config.yaml
encoder_arch: "vit"
model: "model that predicts nearness at each pixel"
dataset: "rendered solids tumbling over patterned floors"
train_examples: 195000
image_size: 64
crop_scale_min: 1
horizontal_flip: false
translate: 0.06
encoder_norm: "layernorm"
encoder_norm_position: "post"
encoder_activation: "geglu"
encoder_mlp_ratio: 2
encoder_head_dim: 16
encoder_fused_qkv: false
encoder_bias: "all"
encoder_qk_norm: false
encoder_parallel_block: false
encoder_inner_norm: false
encoder_moe: "top_k"
encoder_drop_path: 0.1
encoder_num_experts: 8
encoder_moe_every: 2
encoder_expert_mlp_ratio: 0.25
encoder_experts_per_token: 1
encoder_shared_expert: false
encoder_patch_size: [8, 8]
encoder_conv_stem: true
encoder_layers: 8
encoder_width: 160
encoder_positions: "learned"
decoder_norm: "batchnorm"
decoder_activation: "leaky_relu"
decoder_widths: [48, 96, 192, 192]
decoder_blocks_per_level: 1
decoder_block: "plain"
decoder_attention: false
decoder_upsampling: "pixel_shuffle"
loss: "mse"
targets: "nearness"
residual_init: "none"
optimizer: "adamw"
learning_rate: 0.0023
beta1: 0.9
beta2: 0.99
eps: 1e-06
max_grad_norm: 1.0
gradient_centralization: true
ema_decay: 0.99
max_steps: 20600
batch_size: 128
epochs: 13.5
lr_schedule: "constant"
warmup_steps: 410
weight_decay: 0.2
Rows from block 3 of the encoder of a small model that predicts nearness at each pixel, named by matrix and row number. Rows with one number within an expert belong to one neuron, the router's apart. Each number is 50 + 12 x the weight over its row's rms, rounded and kept within 0 to 99. All counts start at 0. After the name is the row's rms in percent of the matrix's.
Before each expert's rows are labels from the 100 images, of 14976, where the router gives the expert most weight on average: "strongest on" is what is common among them; "peak at" is the part of the image that holds the peak. Only what is clearly more common there than usual is listed. The data: rendered solids tumbling over patterned floors. In brackets: how many of the 100, against the usual share in percent.
# router: router (encoder.blocks.3.mlp.router.weight, 8x160), inputs 40-79
# gate: expert gate (encoder.blocks.3.mlp.gate, 8x32x160), inputs 40-79
# up: expert up (encoder.blocks.3.mlp.up, 8x32x160), inputs 40-79
# down: expert down (encoder.blocks.3.mlp.down, 8x160x32, transposed), outputs 40-79

# expert 1
strongest on: count: one (90 vs 25.8)
peak at: bottom right (53 vs 14.1); bottom left (44 vs 14.1)
router.1 086:49 47 60 00 48 51 47 39 50 47 64 48 51 50 47 51 50 49 51 52 41 55 48 52 49 49 52 46 47 49 51 97 47 47 53 57 49 51 42 47
gate.0 087:62 44 49 60 53 29 48 39 53 53 98 45 41 42 58 60 50 54 50 46 48 52 56 29 38 41 37 53 62 56 56 72 55 52 81 16 49 45 55 47
up.0 090:55 49 68 42 53 21 56 58 42 51 99 51 54 47 47 47 46 45 54 54 63 47 42 29 44 38 59 36 46 51 46 59 51 57 73 38 45 58 56 47
down.0 093:42 53 59 41 68 43 65 48 59 52 00 51 52 47 48 73 48 48 55 41 35 77 61 58 51 43 54 43 45 54 40 13 45 52 66 57 51 48 46 63
gate.1 088:48 57 57 58 42 70 50 59 44 50 00 55 53 57 46 54 57 48 45 44 42 58 59 59 41 48 52 57 51 54 51 67 43 52 33 44 53 42 58 40
up.1 087:38 53 66 58 56 75 59 55 55 44 00 52 49 58 56 63 57 37 41 49 62 59 60 63 51 40 44 44 48 49 50 42 58 55 38 65 54 53 53 55
down.1 081:52 71 55 53 59 53 55 64 52 46 00 56 42 34 59 73 67 61 34 38 51 31 31 58 30 37 51 53 57 29 46 46 54 49 54 54 39 70 44 55
gate.2 087:43 52 47 48 47 68 51 58 48 55 00 54 33 54 38 62 47 50 36 47 59 57 48 53 50 46 58 41 49 52 53 60 56 54 39 55 47 50 63 55
up.2 088:47 48 53 62 37 79 48 51 52 48 00 51 48 54 67 46 47 46 54 49 53 43 54 70 42 48 43 56 54 54 53 49 44 55 41 57 43 55 56 56
down.2 089:41 48 62 48 64 60 48 33 60 61 05 60 69 61 45 64 62 53 48 53 66 67 48 69 45 62 45 66 57 68 53 38 40 42 53 52 54 37 53 27
gate.3 086:53 53 58 59 41 71 55 53 49 51 00 48 52 48 56 51 58 51 40 46 47 52 54 48 43 39 52 48 54 51 50 67 67 52 37 66 53 44 64 48
up.3 086:49 57 59 67 55 63 46 64 58 44 00 41 52 44 45 52 47 43 47 52 66 45 52 57 61 49 48 57 51 36 54 56 51 39 26 61 47 50 51 50
down.3 080:61 46 65 43 42 64 33 47 58 49 09 55 47 42 41 51 54 42 73 22 52 62 44 45 39 41 35 52 82 52 37 15 69 48 47 49 59 52 50 31
gate.4 071:28 52 16 26 52 58 50 38 50 46 41 48 36 62 55 38 69 59 73 58 37 28 44 37 53 42 42 53 45 57 38 47 45 54 33 39 45 46 20 57
up.4 059:69 42 44 60 42 40 57 65 66 58 39 48 41 33 52 63 29 49 32 44 47 61 59 40 46 38 60 54 49 56 63 78 73 64 46 67 58 52 50 34
down.4 142:51 54 42 43 43 58 54 51 44 48 99 59 42 38 49 40 63 49 55 46 55 44 43 51 53 44 51 50 50 57 51 67 53 58 37 65 54 45 40 51
gate.5 121:50 45 61 66 48 63 52 41 59 52 13 52 40 52 45 48 48 41 51 38 47 54 47 41 45 45 43 46 45 50 51 83 74 57 39 56 51 45 46 48
up.5 100:52 53 75 72 41 66 54 50 53 53 00 47 46 40 51 49 49 50 44 47 49 53 54 59 42 47 55 40 48 49 61 68 68 51 41 52 43 41 45 39
down.5 096:48 42 41 72 55 24 44 54 47 54 25 61 45 61 42 42 35 48 40 34 45 62 42 48 45 32 59 55 58 38 63 49 53 72 67 27 31 56 46 55
gate.6 094:52 56 74 70 48 67 44 50 55 51 00 46 52 53 49 53 49 45 43 37 46 58 57 61 44 48 42 55 49 57 50 71 61 50 31 51 49 39 55 47
up.6 091:52 48 79 66 50 74 47 52 48 57 02 54 48 50 47 38 52 58 46 43 57 58 51 54 60 47 52 53 46 38 44 71 48 48 42 55 50 42 54 42
down.6 102:43 34 57 68 56 33 66 32 52 54 24 68 50 38 37 52 54 56 46 45 51 73 55 50 42 34 69 53 59 46 26 70 44 45 48 41 45 47 48 48
gate.7 138:50 50 44 32 53 15 50 54 45 52 56 47 47 50 57 58 53 56 47 57 54 57 52 34 46 46 40 50 52 49 48 27 62 50 88 44 56 51 50 51
up.7 153:61 49 37 24 52 18 52 51 50 52 96 52 48 52 46 56 59 48 52 59 51 52 56 27 43 48 44 53 54 52 54 21 42 51 89 42 52 55 49 57
down.7 122:39 42 98 84 62 44 31 48 45 53 28 44 70 55 43 54 48 63 47 51 52 49 51 64 61 50 46 54 49 49 58 35 58 45 88 51 46 57 56 48
gate.8 097:55 50 32 44 50 25 40 39 49 51 97 40 52 50 54 45 60 55 51 52 41 49 56 33 50 40 37 50 54 51 50 56 64 50 86 28 45 39 37 49
up.8 089:53 53 29 15 59 23 49 51 45 55 97 60 37 43 55 51 43 51 53 51 39 51 44 44 53 55 41 40 47 53 43 15 57 59 81 46 49 46 53 53
down.8 091:41 44 67 34 60 54 38 59 36 50 10 55 56 44 49 48 49 20 67 45 59 39 49 37 48 49 62 40 71 49 37 19 54 71 39 56 65 43 40 46

# expert 6
strongest on: count: one (93 vs 25.8)
peak at: bottom right (55 vs 14.1); bottom left (43 vs 14.1)
router.6 074:48 45 49 16 47 50 45 46 46 46 81 46 48 46 45 45 50 48 52 46 46 53 47 51 48 46 51 45 46 44 47 74 47 45 53 58 48 47 45 45
gate.0 118:56 57 45 92 44 41 43 43 41 48 55 47 44 48 37 42 42 46 54 44 46 52 49 31 54 46 31 50 52 55 55 99 80 34 73 43 54 44 40 41
up.0 111:55 42 59 47 52 54 53 54 39 48 70 48 64 58 42 64 54 35 47 69 51 44 28 47 43 69 51 77 42 56 41 74 32 37 68 58 58 58 51 47
down.0 095:43 36 50 33 40 32 42 47 45 54 63 58 71 35 60 69 60 60 95 54 40 52 42 39 55 33 34 32 65 55 61 45 33 52 54 49 70 32 24 71
gate.1 072:49 47 53 69 66 48 58 49 51 47 58 60 38 73 41 63 69 48 57 59 38 16 41 45 32 56 51 63 45 33 43 76 42 32 57 65 60 40 49 54
up.1 091:42 31 41 52 57 55 58 58 36 53 56 36 62 54 51 40 46 33 24 49 58 57 48 53 33 65 62 63 48 52 53 49 42 69 57 52 28 72 75 38
down.1 098:65 51 45 46 69 42 51 51 39 26 86 50 47 49 44 64 66 48 53 74 36 53 48 32 39 58 32 36 38 45 55 19 29 52 53 59 41 57 47 54
gate.2 076:60 69 56 83 53 46 39 45 39 48 57 35 51 72 44 37 40 50 46 40 60 43 50 52 45 37 56 56 51 49 33 65 62 22 51 29 45 27 39 47
up.2 090:63 47 58 42 49 65 53 57 46 45 57 58 45 37 49 56 59 43 60 63 40 48 34 64 64 69 37 40 56 61 63 45 41 54 70 44 31 54 46 50
down.2 112:58 54 46 27 40 35 59 48 50 58 80 46 54 27 49 61 69 55 64 77 56 43 35 33 66 39 54 40 57 60 38 23 44 47 72 43 67 53 51 57
gate.3 076:60 57 69 72 56 37 48 48 60 21 43 34 51 70 59 70 37 49 56 38 48 54 32 32 60 44 42 47 62 50 60 85 68 55 50 36 52 53 39 53
up.3 086:45 40 44 47 35 55 50 67 36 59 64 85 63 37 53 59 39 41 57 54 46 57 59 66 36 42 61 45 46 59 51 41 27 58 62 38 38 63 65 40
down.3 101:48 29 35 41 49 35 51 49 66 57 73 50 47 54 58 71 61 58 64 60 27 61 69 45 52 65 38 44 30 53 45 61 52 61 55 34 67 41 18 60
gate.4 122:48 44 53 92 55 50 43 45 62 64 36 38 44 45 54 39 61 53 60 44 49 49 51 40 52 48 47 51 42 46 57 72 70 42 76 56 59 50 38 55
up.4 094:40 35 22 36 56 47 45 56 59 39 99 56 62 54 51 63 53 40 44 56 47 52 46 56 54 53 47 53 56 54 44 62 39 33 63 35 44 50 39 36
down.4 089:63 49 49 54 61 21 37 38 58 64 56 54 43 47 19 70 57 59 57 39 43 43 35 25 59 35 57 30 47 34 55 30 32 61 42 38 52 48 56 43
gate.5 083:62 42 50 99 44 59 37 46 74 57 59 54 57 64 61 53 47 29 55 39 66 61 50 64 50 53 32 58 46 56 67 52 63 44 58 42 63 51 39 50
up.5 083:60 61 36 52 44 62 62 61 47 49 50 55 55 40 51 32 41 43 56 49 56 19 35 66 60 54 47 78 42 62 50 51 26 61 65 55 52 44 49 48
down.5 107:72 45 48 32 35 22 42 31 52 53 81 68 54 45 48 56 62 68 70 68 38 52 46 41 48 50 48 44 54 57 47 08 38 49 59 48 62 34 35 61
gate.6 113:49 50 52 70 46 30 31 47 42 51 38 33 50 46 39 54 49 61 49 40 45 58 59 21 54 39 37 58 37 55 51 91 68 42 60 23 56 35 52 56
up.6 088:50 38 45 73 53 74 58 42 47 42 80 53 44 49 56 65 62 40 42 71 50 68 52 59 50 62 51 71 44 63 32 70 46 61 71 51 48 61 51 33
down.6 092:67 60 45 39 45 41 34 49 67 64 66 32 56 36 40 60 23 42 74 66 46 24 45 35 67 51 35 45 34 61 43 40 59 51 58 55 54 37 33 47
gate.7 082:42 52 73 69 37 35 24 44 81 39 61 28 60 49 66 51 44 59 66 41 45 43 66 48 49 57 34 42 63 34 45 67 47 46 62 63 65 39 35 32
up.7 082:46 55 72 31 38 65 50 44 40 67 48 47 48 53 45 80 70 39 32 44 46 55 68 63 30 37 53 56 58 49 57 62 27 55 63 57 29 59 66 38
down.7 096:42 58 40 33 57 24 51 58 50 39 88 40 41 40 48 55 60 69 52 72 46 44 76 35 39 41 49 60 35 56 36 34 33 51 54 34 55 41 49 71
gate.8 079:56 55 77 80 48 37 55 39 61 50 08 36 41 52 75 38 42 63 50 36 54 41 55 52 68 31 44 53 50 43 63 72 54 49 62 59 64 50 55 41
up.8 106:50 31 39 37 51 51 65 52 31 47 81 66 57 51 50 64 60 58 49 68 71 39 30 63 48 66 42 60 52 42 44 39 21 49 52 67 47 44 36 67
down.8 108:45 33 58 45 45 43 60 58 44 56 59 40 31 34 55 55 70 56 59 57 42 38 54 49 63 33 37 37 53 60 47 45 60 41 70 43 57 49 39 43

# expert 3
strongest on: count: one (72 vs 25.8)
peak at: top right (33 vs 14.1)
router.3 104:51 51 58 00 51 53 50 50 51 51 61 51 51 51 50 51 52 52 52 51 50 54 51 52 51 51 53 51 51 51 51 00 52 50 54 52 51 51 50 51
gate.0 103:49 39 54 78 51 25 45 34 48 56 33 44 31 53 30 53 45 67 46 24 44 52 52 18 37 44 35 53 51 57 45 70 82 61 62 40 45 60 37 50
up.0 095:45 41 45 39 45 55 52 38 69 44 34 65 60 40 63 51 61 46 76 65 45 47 76 53 69 56 51 45 48 55 46 37 37 49 61 52 61 66 50 57
down.0 097:41 39 56 47 44 46 15 37 60 40 73 19 52 52 81 75 49 51 65 58 48 31 53 62 62 48 38 51 49 69 57 43 39 52 48 64 41 44 49 40
gate.1 098:56 61 33 60 43 48 48 51 46 62 59 36 35 53 63 47 52 60 59 29 45 42 45 49 29 43 38 49 48 73 47 83 62 46 41 53 50 42 40 50
up.1 094:47 48 82 85 36 53 43 42 41 50 25 53 39 37 71 36 53 54 41 60 62 58 50 45 59 46 55 62 50 42 42 54 67 54 45 43 71 51 56 36
down.1 086:43 40 55 34 43 37 41 63 37 51 36 40 39 27 44 61 42 50 62 59 30 49 64 43 48 49 65 54 33 50 56 77 56 29 45 45 56 51 39 46
gate.2 105:45 56 54 82 43 28 47 48 51 43 52 43 49 54 50 40 62 66 45 44 39 38 50 23 45 47 31 56 56 37 47 80 67 39 72 31 30 44 46 34
up.2 101:49 49 45 47 40 54 48 28 64 54 43 60 40 52 34 57 42 45 53 54 63 46 64 49 70 46 64 50 40 69 35 39 32 54 37 55 58 48 51 60
down.2 091:62 40 35 78 51 37 45 68 47 50 61 59 22 35 54 43 55 64 50 45 40 39 45 44 54 45 36 53 49 35 39 65 54 70 39 34 55 39 47 34
gate.3 111:64 39 31 42 48 58 40 45 44 52 77 55 45 43 46 55 47 56 60 54 54 35 49 68 37 34 46 50 45 63 36 84 44 24 32 52 47 47 36 41
up.3 125:46 57 74 82 57 43 54 43 50 51 12 44 53 51 72 39 38 64 39 49 52 81 47 43 54 47 51 48 60 71 60 43 76 58 57 44 47 41 62 55
down.3 093:52 61 53 48 49 42 59 49 44 31 56 55 50 58 58 51 71 47 59 53 73 56 33 31 61 59 61 37 62 47 36 40 61 71 53 46 30 63 32 51
gate.4 105:58 55 33 62 54 45 45 30 50 49 73 54 46 65 57 50 49 49 65 40 49 55 53 67 39 50 42 67 40 56 39 99 62 44 38 45 50 36 38 49
up.4 100:49 54 70 79 41 62 50 61 40 42 18 47 42 41 51 27 43 47 48 42 47 52 57 42 40 67 51 46 47 41 47 45 70 51 67 57 47 38 51 60
down.4 095:36 56 51 23 49 33 49 52 39 54 41 69 18 35 45 59 35 39 48 43 52 64 58 16 52 47 29 28 45 61 57 72 51 49 63 38 41 56 35 55
gate.5 091:41 60 54 63 35 27 53 40 48 38 47 55 46 59 37 43 59 54 46 46 34 35 43 26 37 48 39 53 45 53 41 83 55 53 76 34 36 48 45 54
up.5 084:55 47 41 53 35 41 70 33 58 57 24 46 36 39 61 40 64 54 63 65 56 48 62 70 72 57 40 67 56 52 38 29 49 39 51 50 51 59 54 51
down.5 091:55 53 39 53 47 26 55 47 38 43 71 61 46 47 36 38 28 62 61 45 65 53 51 52 62 36 33 38 26 56 30 63 34 55 47 51 36 50 32 53
gate.6 087:30 48 52 54 49 44 44 40 58 52 34 31 35 56 41 61 56 52 64 35 44 42 44 28 66 53 34 62 36 60 43 77 72 59 58 27 54 59 48 47
up.6 083:45 47 61 29 47 29 38 43 55 51 20 57 33 44 54 54 47 65 40 50 53 56 54 55 59 50 58 45 48 46 40 40 59 56 29 49 48 46 28 51
down.6 102:53 44 26 44 51 44 41 55 39 43 59 24 48 59 62 66 29 58 39 45 54 57 53 45 48 59 47 46 54 61 61 48 45 73 45 61 39 64 64 53
gate.7 113:57 56 43 63 60 42 57 45 59 52 65 41 40 63 59 34 53 57 52 43 52 45 43 43 24 42 40 56 41 57 55 98 69 51 41 35 47 43 44 43
up.7 109:39 48 81 66 41 39 60 47 38 45 27 49 42 45 57 47 61 48 36 31 52 70 68 54 59 32 44 37 50 52 50 55 61 53 56 55 71 36 50 54
down.7 091:31 46 44 38 69 49 55 40 51 45 31 52 45 60 44 49 78 61 63 70 45 63 48 52 62 50 53 36 60 50 36 46 61 75 44 26 32 40 48 73
gate.8 079:46 37 42 50 47 70 59 61 54 52 84 55 33 55 38 63 37 56 47 42 59 48 37 81 38 40 55 59 45 77 47 64 44 59 33 62 54 51 48 49
up.8 092:47 39 67 63 55 58 45 41 51 44 20 31 50 41 51 47 48 44 71 51 55 47 40 37 55 48 41 50 55 58 55 40 67 50 74 52 40 41 53 63
down.8 116:54 58 65 46 62 31 36 52 38 53 45 59 42 60 57 63 64 62 61 79 62 46 58 25 37 46 48 43 53 58 43 69 68 56 74 40 68 35 43 47

# expert 2
strongest on: count: four (67 vs 23.2); spring (31 vs 9.5); cube frame (28 vs 9.8)
peak at: middle left (28 vs 9.4); centre (26 vs 6.2)
router.2 137:49 52 45 21 49 47 52 55 49 51 41 51 48 50 52 49 49 49 47 49 54 49 51 49 49 50 48 51 51 51 49 99 50 52 47 46 50 48 53 51
gate.0 077:58 33 65 34 37 62 58 42 55 66 28 43 67 40 56 50 56 40 47 42 65 54 42 66 63 36 51 62 53 76 70 34 45 52 61 51 72 58 40 69
up.0 088:36 54 77 46 38 50 47 35 38 52 31 60 63 44 38 59 59 49 50 49 41 49 75 31 47 45 23 53 58 59 31 55 45 32 53 60 60 28 64 50
down.0 109:69 61 63 64 40 50 48 49 60 56 49 70 32 61 44 66 59 53 56 47 56 69 59 43 31 64 59 51 47 50 48 67 45 78 49 59 35 51 62 29
gate.1 103:61 73 57 64 41 40 48 64 52 56 47 45 46 53 57 54 56 61 54 45 57 58 56 31 50 47 25 44 50 46 58 60 81 41 47 44 47 45 51 48
up.1 094:43 26 31 24 65 43 17 43 54 58 39 44 52 58 55 53 61 50 60 27 56 50 44 32 36 43 49 61 46 41 33 57 45 46 50 55 60 47 26 52
down.1 104:39 48 44 43 45 51 32 36 57 50 44 34 45 69 52 52 67 42 56 50 44 40 45 40 67 23 46 57 47 42 65 46 57 57 25 35 79 50 51 30
gate.2 099:62 53 50 72 59 51 43 67 67 53 44 46 64 61 44 36 58 58 39 30 54 53 59 33 42 37 50 46 55 58 38 80 77 44 35 53 51 48 56 39
up.2 102:49 59 68 53 80 57 76 50 46 39 68 52 56 62 39 60 70 48 40 43 63 65 37 61 41 70 52 42 57 37 54 59 41 38 58 44 56 62 74 51
down.2 099:42 43 64 53 43 45 55 74 44 68 50 68 27 38 63 64 42 48 56 49 66 50 46 54 46 58 38 58 48 63 41 40 63 55 37 36 42 42 47 34
gate.3 086:49 59 76 67 54 73 32 44 55 61 49 33 44 41 65 54 42 54 69 47 60 52 57 59 48 54 34 50 30 49 34 73 77 53 56 45 53 56 62 34
up.3 089:55 58 41 41 52 50 62 36 36 61 36 49 54 71 36 59 47 34 45 45 52 58 52 42 48 48 32 70 47 64 46 23 38 64 58 43 82 50 47 42
down.3 101:48 64 49 75 39 36 19 68 36 70 31 44 54 67 49 59 63 31 44 64 44 46 64 46 54 30 73 41 38 58 42 68 60 39 39 57 46 48 54 54
gate.4 100:57 72 49 52 30 54 54 51 61 44 49 49 48 42 63 29 47 50 41 34 46 51 38 37 34 39 21 37 47 44 54 52 77 60 44 46 50 57 81 53
up.4 091:47 45 60 53 58 54 41 34 61 67 35 55 46 62 47 54 55 44 56 68 62 53 36 61 51 54 53 30 32 48 68 22 61 54 47 46 51 39 43 54
down.4 100:55 64 41 85 48 52 57 35 41 41 51 68 56 37 55 40 30 52 62 44 72 69 57 64 52 57 59 80 44 56 66 44 44 74 51 83 64 43 60 57
gate.5 137:56 56 52 70 35 35 38 48 39 53 56 47 50 50 51 45 53 52 58 47 44 56 64 25 54 42 29 44 60 66 49 89 79 49 48 33 43 39 50 32
up.5 114:64 39 53 32 60 50 43 48 24 62 50 52 55 42 53 44 28 43 61 59 75 26 40 37 31 69 53 58 54 60 59 60 40 50 29 63 55 59 46 47
down.5 092:40 52 79 49 47 41 43 58 45 42 69 59 46 32 61 47 73 64 59 66 45 63 44 69 52 72 47 42 37 26 59 66 42 32 53 49 67 52 61 66
gate.6 098:57 61 29 39 52 34 59 50 61 61 60 47 37 52 52 43 40 60 42 63 47 35 45 46 61 55 42 54 50 49 39 70 68 45 53 36 46 36 46 64
up.6 108:53 56 50 47 61 72 41 60 44 53 31 35 43 46 63 77 49 39 59 49 34 53 53 64 53 55 51 42 66 63 44 28 39 35 30 37 30 52 52 58
down.6 109:36 47 54 59 42 65 35 56 59 52 42 43 47 67 51 51 37 55 55 68 61 44 38 45 35 56 41 46 49 61 30 21 47 53 53 24 56 66 62 56
gate.7 096:47 60 43 72 50 43 55 53 34 45 34 48 52 53 54 36 54 41 46 54 46 40 63 34 49 38 45 39 44 52 55 74 72 54 58 52 53 47 59 49
up.7 095:69 52 38 48 70 48 44 52 44 47 70 56 90 53 61 52 55 45 68 37 70 57 26 58 46 49 59 42 48 54 44 47 49 53 43 34 58 48 52 50
down.7 106:41 40 68 36 46 52 62 49 48 37 52 35 72 46 49 27 48 54 50 31 64 25 73 41 42 43 44 34 42 67 47 40 70 63 43 37 40 50 36 48
gate.8 104:47 39 33 80 51 42 40 47 39 55 58 45 41 41 52 50 42 51 29 44 59 50 42 42 46 25 46 49 59 49 47 88 74 52 65 39 47 44 59 32
up.8 108:64 61 61 40 51 48 46 37 53 59 52 52 54 57 52 61 52 11 39 53 46 57 38 51 62 69 62 44 35 58 55 35 24 46 68 48 40 42 55 69
down.8 104:70 57 58 16 44 53 43 59 53 56 48 56 54 49 65 40 65 61 59 27 45 60 39 43 51 55 48 56 55 57 56 34 55 57 67 51 63 36 46 49

# expert 5
strongest on: count: one (75 vs 25.8)
peak at: bottom right (40 vs 14.1); bottom left (32 vs 14.1)
router.5 067:46 50 33 13 47 42 50 52 46 49 64 49 44 47 50 44 45 46 43 44 51 41 48 47 46 48 43 50 49 48 45 86 47 50 42 37 47 45 53 49
gate.0 067:48 58 32 59 47 49 50 36 61 70 47 51 41 51 59 62 51 58 41 61 52 43 44 51 46 36 52 39 57 65 46 80 50 48 51 45 51 38 35 66
up.0 104:56 51 80 66 48 42 58 48 59 45 30 60 60 54 46 42 58 37 58 46 45 52 60 55 41 37 62 67 44 51 56 12 39 53 61 33 47 52 46 64
down.0 105:45 53 21 37 48 70 47 40 48 59 72 46 43 55 36 36 52 44 51 57 35 50 42 68 66 56 50 54 45 60 49 52 31 42 45 64 41 33 34 59
gate.1 101:43 54 36 83 54 57 54 56 56 55 39 30 48 53 47 46 48 39 41 34 33 50 48 46 48 38 47 57 45 44 53 94 84 40 41 58 56 47 40 48
up.1 090:47 54 72 53 42 16 55 61 49 58 50 43 44 58 52 28 37 37 61 61 35 40 29 27 62 49 53 58 48 51 26 44 43 41 54 47 42 42 49 49
down.1 090:49 35 38 44 43 40 23 41 45 51 66 52 54 48 34 54 67 45 53 53 52 49 46 29 54 48 49 32 57 53 43 33 50 63 64 40 54 43 52 61
gate.2 119:59 57 53 78 39 55 50 37 51 57 38 49 44 58 44 35 39 57 43 26 45 42 49 60 41 39 55 46 45 61 47 89 82 54 44 46 58 44 42 51
up.2 085:39 53 60 65 53 51 51 59 63 46 40 52 51 45 54 49 48 52 66 68 67 51 49 39 60 52 43 71 54 48 43 41 31 43 62 66 45 61 45 38
down.2 100:57 28 51 33 51 25 54 36 61 53 59 43 55 39 33 37 46 40 65 82 70 53 28 27 49 52 40 46 53 72 47 55 43 56 80 31 51 53 44 64
gate.3 089:49 39 24 52 46 76 40 27 74 58 55 42 47 61 48 41 58 59 39 66 52 52 43 67 56 40 52 40 47 47 57 63 17 43 57 63 48 39 42 45
up.3 120:55 52 85 80 55 52 61 49 49 61 56 51 56 54 44 54 56 62 57 56 62 30 29 63 50 48 43 45 49 59 49 56 56 44 67 40 43 57 42 63
down.3 103:51 44 24 19 52 23 46 43 47 63 63 38 50 55 39 54 49 53 49 73 42 37 41 24 73 57 45 50 51 72 67 56 64 47 61 22 53 38 46 58
gate.4 070:49 65 43 70 53 57 66 54 55 62 56 40 52 53 50 38 52 39 53 53 55 49 50 46 43 49 25 51 46 42 53 73 61 43 62 51 38 47 54 40
up.4 092:51 61 89 52 61 51 70 47 57 61 51 43 57 64 61 38 44 46 51 30 32 53 41 50 40 55 55 49 52 43 57 21 47 73 57 23 42 44 37 67
down.4 115:67 51 14 25 58 56 27 45 64 50 68 59 31 58 43 39 49 53 47 65 54 53 55 52 65 44 48 56 42 52 54 37 57 36 43 73 56 43 39 36
gate.5 085:52 51 55 74 34 76 52 38 44 60 45 46 38 58 59 25 36 56 41 32 47 50 44 64 33 31 36 52 44 45 56 96 78 61 45 37 56 54 53 55
up.5 088:56 56 52 42 45 62 49 55 67 43 49 62 60 52 45 44 40 56 28 66 61 54 61 31 54 38 63 59 65 45 61 14 39 55 69 61 48 57 69 50
down.5 097:58 53 37 30 36 29 62 55 52 71 58 45 56 62 47 61 53 58 49 64 69 22 69 41 65 54 40 61 42 65 19 37 56 32 59 27 36 51 56 48
gate.6 129:61 44 40 69 56 40 50 48 47 58 42 48 40 43 44 32 49 55 55 50 44 44 55 54 51 48 39 50 49 49 42 97 67 45 56 42 50 40 50 44
up.6 100:60 48 82 50 49 55 51 57 48 54 45 52 71 54 41 35 41 55 61 47 53 48 45 66 49 39 54 34 31 55 36 24 47 52 58 53 47 46 55 56
down.6 108:65 44 31 47 38 38 30 41 52 51 73 58 52 37 41 54 38 64 72 45 46 48 51 52 46 62 39 60 67 59 48 11 46 52 67 51 61 37 42 51
gate.7 110:50 50 53 83 45 73 38 44 44 50 39 52 46 55 43 36 45 55 42 24 42 43 47 69 46 42 42 58 49 45 46 84 84 46 53 53 58 55 48 59
up.7 090:45 45 65 31 59 46 39 51 55 55 38 26 56 70 63 67 46 54 63 72 50 48 31 38 59 61 49 62 62 49 69 17 46 54 63 65 54 43 48 61
down.7 092:47 56 31 35 51 34 50 52 41 59 58 63 43 47 56 61 44 65 61 67 62 38 45 29 32 29 45 48 38 57 59 41 22 38 65 46 60 36 28 48
gate.8 109:52 52 37 81 51 52 46 44 48 47 59 41 44 48 51 33 48 60 56 34 41 48 53 63 42 39 46 43 57 47 46 91 82 58 51 43 64 38 42 37
up.8 104:37 43 35 29 61 76 59 39 50 51 55 46 60 49 35 56 54 52 41 77 43 50 55 49 42 41 48 54 56 42 47 28 24 48 46 65 44 42 47 52
down.8 091:56 45 46 42 34 62 56 42 50 60 59 55 31 28 51 62 59 67 65 56 62 46 50 32 35 46 32 33 41 36 24 40 42 41 55 66 55 58 47 36